{"crop_scale_min": 1, "embedding_dim": 192, "mlp_ratio": 4, "init": "trunc_normal_002", "residual_init": "none", "beta2": 0.95}
Rows from block 5 of a small image embedding model, named by matrix and row number. Rows with one number belong to one neuron. Each number is 128 + 32 x the weight over its row's rms, rounded and kept within 0 to 255. All counts start at 0. Numbers have three digits each.
After each neuron's rows are labels from the 100 images, of 14848, where the neuron reaches its highest value: "top examples" is what is common among them. Only what is clearly more common there than usual is listed. The data: drawings of small networks of dots and links. In brackets: how many of the 100, against the usual share in percent.
# fc1: MLP up (model.blocks.5.mlp.fc1.weight, 384x96), inputs 0-95
# fc2: MLP down (model.blocks.5.mlp.fc2.weight, 96x384, transposed), outputs 0-95

fc1.371:141152106094183127178194188130155135087158125098099058166130121093092164182111115154126113114121129165130106099185105138206163086168105065122139099096146114129092157110162153154128163155099105112174159145111164172149077125167141105090119169134170097149111099104100161076167134147164163107
fc2.371:124074134118144108120057150111114149185090153136125140142116146098101116097118126119050115154134183133106122125144123095195084070086158184162118136103081107096168139154148095094163163151130112051132087137114113115178172083124105133115104119150091114099095139196173112193088187129133145102
top examples: blue dots (30 vs 8.2)

fc1.60:141090123138170109216156107080136152111129131185162138224112150092073110148126117120124079044128165124091180078135133116132140152144138156151115117180148147129107123061108120140100124183157178077150133153135052119144053147122139145096163136122130147123088135100157097152155143099129119119
fc2.60:077123075108157144160083131167107120116092131123118150249172138131059128095083132089110140136139125156146147156111116146124180122099126131166169051163088166155095169072152123109165133172131142087155141124071093148137117132153122099140144144133125156125105128081118135123164166129177102044
top examples: six dots (58 vs 23.8)

fc1.269:148121157135193133217158073132126139119133132127239093182160162123124126170123108126134115120131186126173163147154118135159153153142145131143157088124157139128170102124115114145043121174128162139112095169125121081116016122108150163138126130151106131110135138048174137146138127112130124109
fc2.269:087103103121159070120082162170105128160129123133152194239137116104060148074097111143112117090157177150072140163138124134199106120157118163121157087146151148130073154073159116118163164200130121071120161156124111108130090149137114119117133156127092127101082135166133141143104146134131157082
top examples: laid out on a circle (84 vs 49.7); six dots (57 vs 23.8); red dots (39 vs 8.4); dot colour: teal (28 vs 8.6)

fc1.55:146156095102165120192200141125157155106115101088136112084095076099122151154139129147162139139098150141146128066173081111149143096148093064152154120118134117142082159115162159182160146150094129113181133154101149148148113128185135103107084159140166098164094065210072093081156109114167137100
fc2.55:128109094083098081097128162098162158186098129192105120110112090107079121118133101115109116110110124121130138112126126122149105088086088146195100140075114196105212129192165131143154173079128127120119133155099141151152120049145130115075093120149127135090125142140163103237127171118149140127
top examples: grey dots (37 vs 8.3); white dots (31 vs 9)

fc1.204:143146153121158134215111092174127135113145145152197058159111101088093115123127138135107095146170209149157126157123141157144163130161142133137183110095150116125163142140134124136071137179135178146158076173146182066137062127130190150119134119157085141138170134057144164142158148153136110163
fc2.204:094144120136091101135067155147067140162111117141172157232156123131058141042117171140127120129200142145071172148151167121195095125176146154110173111117095119153104153124106095128191116160154093105163146124087130115076131134121087145118130140126094097112102145193127130144118159150137126111
top examples: laid out on a circle (78 vs 49.7); seven dots (44 vs 17.8); red dots (33 vs 8.4)

fc1.59:148142054150138158129207037125163127061103153134068121088126147049094110162134131123077209150124144117165120132097131124139106124123111134139168111112170066112156089132107080154131128126137148110152095141125123108132163138118165164112127117122124143103136142214156083130204147114119093100
fc2.59:127122097116105135061206153137119118159092137158163071146126070175109123085078184142104165126151119118061134142172137160133123119115106097141143109100148202154202123173143178187093137091144145163087131149116144138124130066124108136139101087119167144179107128120138132163174127136211135132
top examples: red dots (38 vs 8.4); complete (28 vs 11.4)

fc1.244:163143087087151109164174143110152149074147118095110098098119095081096168163068123173152135108112146167131089090168100118215168089175095080127141097114137093141102175104160151149170145120076091124149150115090116175132093115159144085110099178126156080156114097148101120076163102106173174109
fc2.244:104085133141094091116124134106131164208099156139137148136108128080115113131115128140076074125142115108150131160089120102210124070097134196164079131090097110086178125184123103133146149145100124054136081111135120108179158062131133157099089109160087110105121160189161112186092168124105148127
top examples: grey dots (41 vs 8.3); white dots (37 vs 9)

fc1.110:146069123137087102107107158121101150169131091169110132140080124152102110083101099099106133159119143085126098164136164142081118167116141190136071195144130138119097066116111041077075106086164182088132145106160143147119152118069116171086182092076112163107170136157119089158113126134142106152
fc2.110:117173146144061118178182135141085129136133120107086097144149078151134112073061166107154120173184048144113140147158153144119107135146149152126128124092056084149129081153076107157078112109179089111121099122062090178104187129118151137125118096126103077161144107126127092128159172125086114146
top examples: orange dots (34 vs 8.2)

fc1.113:143143136122169168186169077061170114141141150121081211191140115132158104125088132133111138111145197120124162047181104131119174113130125145071086131129137165113186126128106089157150145112101132111136054165127146156158171111127158125153152117119076105090068109110140091171105138103140128091
fc2.113:121117124163118158149223125114123167147114138104092096150137167122139129147086065096138069105118011136145141135124093153181169098040164168174096126096139126135205124146109088131123122113105126123106079089129139112146167129127197099086127118164116151100137147134115160171134139119135111096
top examples: eight dots (49 vs 22.9)

fc1.53:162089137147124135140146195170083100114126146158166090139170188132115097110107043099102108134103168110137078182127175154163129134132156146117140100147109116157151107113097187165096147137174137152096111193146126048091068084132175155152131091128136168132105158088168196108127161134103114127
fc2.53:106164121137051052163133154139093122127134082135092153156135144148090104071050134109139111149186087108057147146173144118128097126185109153107146143122092092183111054098089090155093120156128053084109126136101092132074167173101142112131130088126111124147116130174117102113125115103108159119
top examples: red dots (48 vs 8.4)

fc1.353:157132132152163127217133083131138140106152163153244097191140159128089135155115144124111130140136169147158145155156119134148156146153141118141157097094138127119175106135112127171038142182145160145141084174135135065144029102118159175119138129157112125108128116068176136134154138124135122151
fc2.353:086135107127141071121050165178112122167133117132162194240156124110056159079096121159120118098160183145096149150142129118187102131173120149109156085156158151151061167084141114121156157185131124063118163143130118117107101149133097140108149158103100122105106119169123135132108122124136153085
top examples: laid out on a circle (81 vs 49.7); red dots (37 vs 8.4); teal dots (28 vs 8.6)

fc1.251:153142143176141118138159175209145137086125161178177102150184125115125121169106113092059087127175213136158103128111145191173142123129157106118115128114123145163126082113104090144079138147173154178136135164186136111124081089111144172128140094139122171114136175091139156139183149167118087174
fc2.251:099157175149078085161179126117079131147121129105048118176130077157071150077088160133157129183198095143108158151144149115119100137180155142143123123105057099149129081126079125185119117117152110112144123120052111167095193128125146127119121110135107093159175120139145092134161192131102103112
top examples: laid out on a circle (95 vs 49.7); eight dots (50 vs 22.9); red dots (47 vs 8.4); dots: seven (39 vs 17.8)

fc1.362:168139101114119104091146143143110138118105123125124036081129088153134123202134085110119014085110255133113138192123124089109135147153130115144124095129127101141081137126084149126130109102128115097104165118131093170144154095128174141141103135125139133130079105093123097127115112115139129089
fc2.362:130165128128141129143185147145139048118158100122120163104148157138115145127110143164143119119138059113134129112133128143120129169250121115063151132166139122160066118112132170122144091198157135119104165138141131128078127180136177127153170155045148119128105131157114151032116093087127108113
top examples: orange dots (31 vs 8.2)

fc1.311:119122123093125153123133084097154097149140146114057212182154079096117105089121167137123170095100227126104110055183121153118161079116121118118090132142184117113199128139125089135107119146118123161130062150137117109100212161100137124105105122135072128082107130147128078122128139136125097108
fc2.311:143127133155131151120245149098116183160093125110119075143119121100174140141143127117110107127149035140138168166112054122170137093058138136177107107092138114117167134141107102155145147081121126123105088089159138144157172090149209113121106119185160166104106144117137138172180151120142141112
top examples: eight dots (47 vs 22.9); red dots (38 vs 8.4)

fc1.352:172134072100138100117133090153153161137120109112055083178114088128068152164117125162144109100105166166153160223141101092086132186145102156171141062138117074152174157091150135143139114206100114101136067136098129065116147150150110093092105160123126099139132097113128122148129108130164165120
fc2.352:097154102096140112118240127153148089071177102152142134158151109152052132126103116129151148109078067155118158108137132119092143166171128101088140128190120120138055116103174142114118094145127152162138168154134108109092111171116224082130149118095126135123116087077080137070129111131114132125
top examples: nine dots (39 vs 17.7); black dots (33 vs 8); complete (33 vs 11.4)

fc1.67:157146093092154113195191135116161135077135100078135087117114092101105168188133126151147133128109143161117132069181096110171154063151094063138165092109134123150110171125170172157159151107092110125163127131106127172140099131175152099117103163140155087155094090168070095057170119127166151116
fc2.67:110095110090119096069106157123152140190090121168116124105115130092088137108122085111072089089135139119132143116119128112156099099092101156172080143083095177102198162186121127146171172095113112091131121119142117141184154033144117146086093110138095133125124164148189120201117188138158157116
top examples: grey dots (34 vs 8.3); white dots (32 vs 9)

fc1.91:175084162125186113141137105097138088149097132131113181088172104181170138079082145129160133084101107128115141150147149159111146165147139186157143094157117131171193144143124134144102083091125119165190085113118139111111063118147199101184120114168128131165115158113150168151072090135143114215
fc2.91:144138114176104134153165139144115128077159119058074126072107150125165129105102163178151072160175086122099144130158169127159086158183132121110097134123146129125081135128050092126068124162076094114110151109167146095126121164093190164139140121123111124107087192193153139126119082103093188117
top examples: red dots (36 vs 8.4)

fc1.186:152146095087157116181190139108170161087128090076129129091116072106133163149131149151158132143108151140139113069172085123175162082124088061144156111124136127149100162128161161171156140130087118131175135136099132155141116116191139096128075165145162092162083098195066096068165106122167146106
fc2.186:120103106078107080086145150111170158188099121191114116095115111109082132121133082101093103116115118121132145111118125108168105096095088153181098147080101206104215139171160131133148181091132135118116109156105142140160135046134150118064086124148117133101127139147164109225114171137141133136
top examples: grey dots (32 vs 8.3)

fc1.208:105148117125139164141150123141112099141098147111192129029115148182170108125156088091122115050151184103042123092134140124105099103105137138131126119143156152122103080191102148147150136058149145169117160073129108124125053141090121163178150119128123140119098100199115102099093119089120109099
fc2.208:205123156120118147108067105097180121125155133148124063005073142118219124161135163132157102149127171085124129125120148122099109151120131097099115186102112105094202135180104125173126134051120111163169126125097117132117122113128097172164101096122144147137152115150145109109130090127127142139
top examples: orange dots (33 vs 8.2)

fc1.373:129105116132103158092177071131160160079119142132123157149179125107100119135108153115102146122158225112181115114132122127167138151135138114119147108152163137169172103082111140148075122129153134230161093210126143117091115120121182151095116105071088150090089156100176130130159093073109108080
fc2.373:075141113100043104134089184062117205116132135115057103187142111112091117075086156096150100131191129136085108138159147119111100084147123172186111139085068126135154094127131090150147104121131112115176143171096155143130186151095108105108101114189101141172145148139137111155148144153139109104
top examples: blue dots (28 vs 8.2)

fc1.40:168134178160079138115111169132079112121128151137094037090143128200126119202138097120123034109146130150112110190118137121154098153119138112134180134130106133153096109162134138134106124108138143169096159115124153113148183084114069144168144123146132139118145144042211138101070101139129125107
fc2.40:089142122125179151144206088138140115087123100104125120118131098173118148166216102154154171117121059107177063092088055139100171149194147099109149121135133110126036088151129124121156084172133148161116153106164135105117102185144166095140152157100162143117110143108121159104135117094109114122
top examples: yellow dots (30 vs 8.4)

fc1.158:130084139099133096168158103092149123161096090094113133106146083189105158095117106160161103114088170172120142141145098112047142182076086167163103092163093097168143167121149147146150079170091091110144113118093123078090110184169138091174086169139143097168084112132121135174111113098168167115
fc2.158:141186079126104124152125082133159116023181137129109098126151114147120156155143114115151113123077125157160147143149112152067112158166153119085133143177154117138074150071158115128099064111144149153112196121172134123127091194171169116137134139139102124128127091106084133020116116157108130168
top examples: complete (37 vs 11.4)

fc1.64:094152104136149161069130140112125056130168148132086149126072139139145113082146124123062162116123088102100153110150157165138113093087138132066121143054140154079080091180109083122142185085147149137138148091141122157173167132108116152123132091161126151124164048127108143196094202108128110147
fc2.64:099174144136111066132149122119126106175137117123110198156151114115093183105050120114148125104128082174194127125136105111169156164195184175067097167138099142135146114097084135134091115150126126054123071105135130129116188135089139140065163109108151113172164100140072124101130141142171116119
top examples: complete (29 vs 11.4); yellow dots (26 vs 8.4); orange dots (25 vs 8.2)

fc1.241:139149113094176112198198137114168142100130112079135130083103063117145151120125136142155119130101181136130105072148087122139150087129092091129161126112133122147087158138155179192158150117097112141163136143100141148146110105179144107128084159171164096161044085210083117080136113112168143079
fc2.241:134116105078109070111158161099188168187091120181093120098103113110095117127133121110088116106102104101116143113118130114157124089105078140187097143067116199117203122185148127150152174093141147127109120147089142140168124062133155119077090105156124152098151144139167100228116169122144127143
top examples: nine dots (45 vs 17.7); complete (40 vs 11.4); grey dots (35 vs 8.3)

fc1.366:154151094093163110175160169127151143078137118088089076108113096094112164164094119167155132119117142167127101084181095139204169076159092068131171101119136113141101173101161155153166146124079102123159147097094141186159111107172144082120105174140160082153116105154090111065146108116176165126
fc2.366:108083118124118087109116146101149175208082158155123139124097123092110121143139112113064101121124134093136129143090114108200116066066135169179103115091130134092213122182154098136137146125117135072119081123152137131186161050134134132106090122167115128108115156189162114197096165120117138124
top examples: grey dots (32 vs 8.3); white dots (30 vs 9)

fc1.365:166146099097151120164178150126161142083155121106095063133132105079089162181091122170148132116119135167134086111169100133213178088185094075128161092115136094141092173098159147155171147141079097119148156114089128172136083113167144089100104174133157087150112104143097135080169117112170168117
fc2.365:104085126148105087125083130101128163200097160131123159143106131084116117135114127145075079124141157109147139173086117103211109069084150192160086124097106102090190123177128101136148152138104124058123084113132121118173161077123101151106094119158097119095114152203153107182085167125104147137
top examples: grey dots (37 vs 8.3); white dots (37 vs 9)

fc1.49:177143148126158142211172093117147148124128161135217093193146145151137143150116103131109095107125215136131148170161121148139149127140138141121169071120130135124153119135125143152029124151137149140109090173133113068129019112140191152150135141129133115127118133069174145141132137085139128115
fc2.49:095094125117163074119092177152122131157110113118152186212114137076084159101093128147091106118140155144090137182140118114211098125182102181111151103130163095128067132099125129134178188194093128058129160133135118096125076112125119118146128138138099139073092141165148146157102149120121167079
top examples: laid out on a circle (84 vs 49.7); dots: six (52 vs 23.8); red dots (42 vs 8.4); teal dots (32 vs 8.6)

fc1.126:142182139208112121148142132150137098111133161172224104120183109137120117134126161119077115152126148111150115133129173186171128096103148096113145159083112130145144105142111120173134179126157144174178158143158171087153079041130184175142161109188131146110152196088140152134129147154116118162
fc2.126:082171150121056076166195165145096121162143087084078144154133051155088138103074165104161140146152060142114154131147159107119099150185160121117162121112078114161084067125112112120072096141139086097180131159098129149116169144093139131112121133104111091158123115171107068110144150112092113132
top examples: red dots (59 vs 8.4); complete (30 vs 11.4)

fc1.232:154135126111126120178151112110168095161119142116148103099104157227145114121122065114107051062132185138105157175093140117087147173160127168120164135117155132162118101166113126180110097112147132176116143056119123149172174093108150145182127121151129135103093130031135165156077122149118128114
fc2.232:117151122155102151143242114133137087114147094057128155112120131156153145127140144188123137129130043128201116128075094154122152138189140101101116130118116086128066074124109159143131082194140153138138123089117145116119097195101169120149134148076145131118153119136105131080115094058091140116
top examples: complete (32 vs 11.4); orange dots (30 vs 8.2); pink dots (27 vs 8.1)

fc1.267:098088175135124132175167132134134134134164125137159114175169159079082103122159101134073149093158109119016124107072138115112124157111138128135139168147109091145098091117097058116122124136164123083131167129130146148064078167109148159047140110102100151115134137167141087204145169095117090124
fc2.267:107120148102100127176150085123121158140065135122101102177126144144086087112085199127113161172125086132118142154124153103099119129108123148171117115081060146129138078131109140154146157116119122110176132116032067124153150087147159100138089079167131132175113155077156076168189192143093089133
top examples: pink dots (32 vs 8.1); orange dots (30 vs 8.2)

fc1.209:160117074120114134100137099129078116157131114142177108134080150152105081107119116051150105097110177088123065121106172151119101117129163139116105140103070115090098017137100120074161099100129143130112167110124089141136072136033116180136118120124132168148129076154090116122094134119097088101
fc2.209:115175153146061128167194127122088145124116110101062112132138073150116127074058164108155117162185046142125124140171167142103116124167156135138139129100068078154127067131091105169085131111153103129146115133062101158113195135110125124118100074152115114172146104129130095128153176121100113169
top examples: teal dots (39 vs 8.6); orange dots (33 vs 8.2)

fc1.74:111142111091155137138163133098121111079147109106094167056137096099155161099080120160146120104118175151141084076176101141212138052116110068080154121067156120158131181151148141142177135095094093165126153131091143164118132093164140107163103172141141085143110134149103130059147117077164159119
fc2.74:128084141152067089121181141116117178197101152155186122092139126113149086118149159097110108131126085094086108131121150133188128068116098169163134172082067129111191153151117112142130111122155107069153055114099121114174132079128171139084084089155117107138113147176160121201119155134097116129
top examples: red dots (26 vs 8.4)

fc1.275:128122115116112159196127071105128115146128128143077209161146083086126104095114160112123201072087252114105126047153103101114131072121142106091088128122148141122169113117108099144129113155142131125127092112133137145125190135120155162092140116121098117092065149124115083153121153113118107080
fc2.275:096137140121093155116204133108119201139103133137114087168126114100161126139113110078131112127112051151112133166121107122164152076014125152191140102084106131123191104147145102130140116083158143108127060130114162133143147110126159077115111131216133160134123147109130140212149137129128097131
top examples: red dots (37 vs 8.4)

fc1.37:124138110115168136185150114113135095126125120125226192054110132099147134098121109126132169110117202140102085069111128118109139090075105134116131174110117121119098094159129111155210136085108115126119157091117099173116011139123150135164131137137131120128109077200080134114121129099139124122
fc2.37:186131114112165138113066116132143123084137102144141052034132158159181123167172089105162126094110184113139122103134105135068137155068126085108119159138172150114191153171130124132095092032112117193112116117155147141118096120121095140142160121144182150135116104088115159106135086138161146126
top examples: orange dots (47 vs 8.2); teal dots (26 vs 8.6)

fc1.322:061138117081089103128143143078115102113095104083150173102098082076149150072115098149159177099121122126105088046151093114158145063068081110154100148132113148106116152142142103131168105085091124175115149095114115184109184120138131108174127152103141100153078138171075091076124102092141107116
fc2.322:151105123134140083118219160131094137185087122141162184103151117111113154123125103119101110119150044100188144144119035124188134104140139156145103123153128178101198143147099125121102176108114110078107070094175165156133148080111201136086137148141171154133117121152145128166135130115145153116
top examples: nine dots (42 vs 17.7); red dots (41 vs 8.4)

fc1.28:105153108148156152098154111101148070152162153148101157106084132157149117111130122124057134175137087116126161113155151177144105081101140108084122200054126129065085068146111095106127157082143155158139151113144119135137202141086121165152168105166140145103155058117124164199123178085111108117
fc2.28:095162136120082060155159150100141135158122129103088215178155096123063120096071130093144133154143084165166124154127108121155127121177160199097143143115103143150130081137098103145108136158130121061160051112093136153119196137107128128061124057129144123158185113119097111123133158145126091127
top examples: complete (31 vs 11.4); orange dots (27 vs 8.2)

fc1.274:115158109164112123065149156155088075171113127148081128103079098137140090079169079085093128144133152092085136152118166112058107145112138205149134177105141167117099122138109109130131123072153146084123133094158119162129223151085154153139126088099122157115098053116106089174106135116119083105
fc2.274:110141116089103083132172169127127098172145102118126194188170124106073172112071089134138109104108104130170167146102050129166136153213142153084075088177150156146092102089132150162076101185112131078097067109162119137108137123134150131089144103111160140138126099131096153095148090137159140128
top examples: complete (75 vs 11.4); nine dots (41 vs 17.7); orange dots (27 vs 8.2)

fc1.217:109099119102147095180144135126145171162113100090097126121142091189109167100116118162160093121093158174124165175140087115051138192122094197174107089169141088160168177123162137151115085166084093111147092105094149106097083165162129084109103173116136082169117144123134119157088095136172167125
fc2.217:141159120118097140134157067120128095059152113141161102123152106191054134147148144108166185132086080163124113107119159162047143154133145095107184165159100128144084114091162150121088093098148158175149164161116121137094112171124182096106130119122157123178141095049094132085156097175120120154
top examples: five dots (37 vs 17.8)

fc1.16:070130133128158139051166149128132039163177115131081144103071107155162104114176117105079126118128106114117157105118139160100122099104126171129098172065114165096086093183096096114143142100141143130116150090157085147123195154072136159115135101158149147096122049121092108183106171111112102122
fc2.16:093151102117119067122157170116142123193131130114125214157170140132066153126103078104135098106114089156184125137095052166178133143189164179078144121152115151148110139136119110138090124156093143084113055095145150135109166125124142144043125095112180102134181098119088160104125128150130123124
top examples: nine dots (41 vs 17.7); complete (31 vs 11.4)

fc1.214:121170105133121177137138199133109079147108126133210134105033158189156103123173078093133137100139202141090104100162134143089148083095131177124094184100165138096124073138097141138140133117148134081118121116151152138155091128113118167174157117146162139123126063150093139104068122081129112098
fc2.214:190145134094115138119130095123103148057139098093110093009128132139207124127122130102183101199150133095140162106111116136098133144181127102109134200107100086138111119144095117150116089111137121182144141123075121126101189129161129163175100084159147148153178091131119153094139101131089092149
top examples: eight dots (54 vs 22.9); complete (30 vs 11.4); orange dots (28 vs 8.2)

fc1.100:180120135103155102236149136120106146136138106146245092204125112096080126157109128125116154112138189121142107154127117063136115133175136130144126094100138125106140108080095148115087156185140144075096101179138066090127044136104135162126107136156100118120112107108134131130153145088110125118
fc2.100:068109100137143077098056145134103144151114115132162188255158133094050159108109139127100128123164197130100112143121104106194123115162123179128171086141161140149092193090142125125181151171109124060141141140097142097121114135115098148090134130131100139102115138136135161146122137150152128118
top examples: teal dots (33 vs 8.6); red dots (31 vs 8.4)

fc1.356:067127076141129114161143155128131128162107114153165062081073114203174109148159106099121095149176213103129107167127125116085051133131172172137126129146180120096139081151087090121151112059151133100083134081121065126123112139090167160158106090147142141120121103132105098134106098088109109145
fc2.356:155175129120104140113172158145145117098140105128111151098132109107157109125083151150148117156157063146107191131160143152109087159221096149100122170102103050146109107163113117169139087140168158109138100110077110102064164127099134167161118048106156073119171113178130102110112129134069109185
top examples: laid out on a circle (88 vs 49.7); nine dots (49 vs 17.7); orange dots (29 vs 8.2)

fc1.77:101123102138108125118182106112110108121125146157152189181047167052106111117153137125106176140091116116080102034110140160134124082131127118123143174124160166080163136153149064120152124185142159155190099166130151130119158175104182135117143121144123126115138062144052107128138138133121108177
fc2.77:158123095170137127075196128160083115162121109121155134156155109149136163110143085134117145099166059176177137123130085133118165123081181101136110103169149159143209147135109145109076144111101117129066049099198176142117115103120147137101160157103169148125079109105104152156151133103185175097
top examples: purple dots (25 vs 8)

fc1.342:174138090099150116165176139122162146071133123104106074115126100072082167171084125172146135112116135165124089106160100124215173087185095077130154097113132083147094169102160147154171145136084091123149153121088129165136088116169146090099102177128158087148115098149099133083174105110169172111
fc2.342:109090139143084094115099136109127155201105155130145163137109116078117118126115137145077073136142139117154137167084134098209114071099145196154079133095082099088179119173121100134153147146102118052144084110122114117169151078124113156100089112156079100104124160201155098172087162132100150137
top examples: grey dots (41 vs 8.3); white dots (36 vs 9)

fc1.92:168148109085163117169174169107145138074152119089134068147122100091111162181096129157155137113127131168113088120180093115218162096134097061120175091113138107139100162109149162157165157131089091131156150122100127174148065115168154092110093165129146088153094097141094125072164100128172168114
fc2.92:087077138136120069106099128083139153210071158137099166161107137111084109129125117129083109142140142112127128133107110127208091070091146183169104115089106115084156130159148113139164158162115144055105097114114125110162155079129114138081096118150102098109113167206155110207089154132125153122
top examples: white dots (31 vs 9); grey dots (27 vs 8.3)

fc1.26:178126073103138108121115099172148160128124117107058070182113091133086157166137124155127102113092179175157124200144106100079139172150100177159129062140100080150164167113153128132136125215105107113141074159105142042098138160159107100106109158112133104132117115097113109166139117114163157118
fc2.26:106139094104143112138245112154145086070162103138133122151137128157069151138117112133140137110088058157134154108117107131083156176164134095089154106206122106136067133103146141124114093139121163173117192136151100125098102174134210092144144133082125150129117093083087138062130107121106147119
top examples: nine dots (43 vs 17.7); complete (36 vs 11.4); black dots (35 vs 8)

fc1.299:102130124134106141149164174101124080152078120120209139098098187156189107123179111108107160078088180108090135118106136085085154099113131156148116191122109143086134003136116161104144107145153145116146134108150168127104074164112102191160164108119103149103104135163115120145079131096133116114
fc2.299:163156158101067141164187109103114163119120139105103095079129126177175130141095151114183126175175065117104113139135163124088126127148122117130142177105052078127172089157086100144123112076157108163154125132071086148122176123138158139147103052170129131147203121104100106129168152123106096178
top examples: eight dots (48 vs 22.9); orange dots (46 vs 8.2); teal dots (26 vs 8.6)

fc1.108:116076140098126091175168098101146153156102103101102162103181097179109160094117115160152104108099175158125164137144093109051141192111094169168103096165124093175159171105148140141156077163079092108145111122093123092089103179163148079164086167129128080170093130140126124168121102120172163104
fc2.108:143169092118111131153109074134156123017174137134122099133169107141118149163132113111160116088077144165128149132143120148069112165146152127087145164186156108146076147088167120122088084123152149167111195127161139117098091205181167131146143114144128105120122083093082151045113099137122139164
top examples: complete (29 vs 11.4)

fc1.357:145129140119132135153176115114097062139101156132150127052140084191136139107110098118115145067107180144080097149102132138101153161123120168113154123148102164123181104216130104148146144096129118114199091075129119138116065151129164112221119141140120129138045137140118089108065133102151124104
fc2.357:190137145168103172102113086089143163131167147100100122001080167130211157175146133147135098129118140070148101105112118155167144118163127105109144180114169107095163152156068122107100146104110139166123128095154179100115111109108121199126134123156180153137137160177155140146117095108120130133
top examples: pink dots (28 vs 8.1); orange dots (28 vs 8.2)

fc1.156:110115120108137136153212114101161137130093129086145110068108086084152147132135149131147149133105149146065070066145092118101144099102091105123154139107104122126094149144135116178186118118107134129176128115114133137128093168167114121160105142141138113136083080255060077102138115110156126084
fc2.156:157096122077116070099149132097149153189083120175127101051099094120112123127107078132103119114108098107128143107144106146139127115108096121184082128086143195102217135191139143131128168066118136142093140139123172142144114041140134145091090123152164138112121137130160113220139160140163153146
top examples: white dots (46 vs 9); complete (37 vs 11.4); grey dots (33 vs 8.3)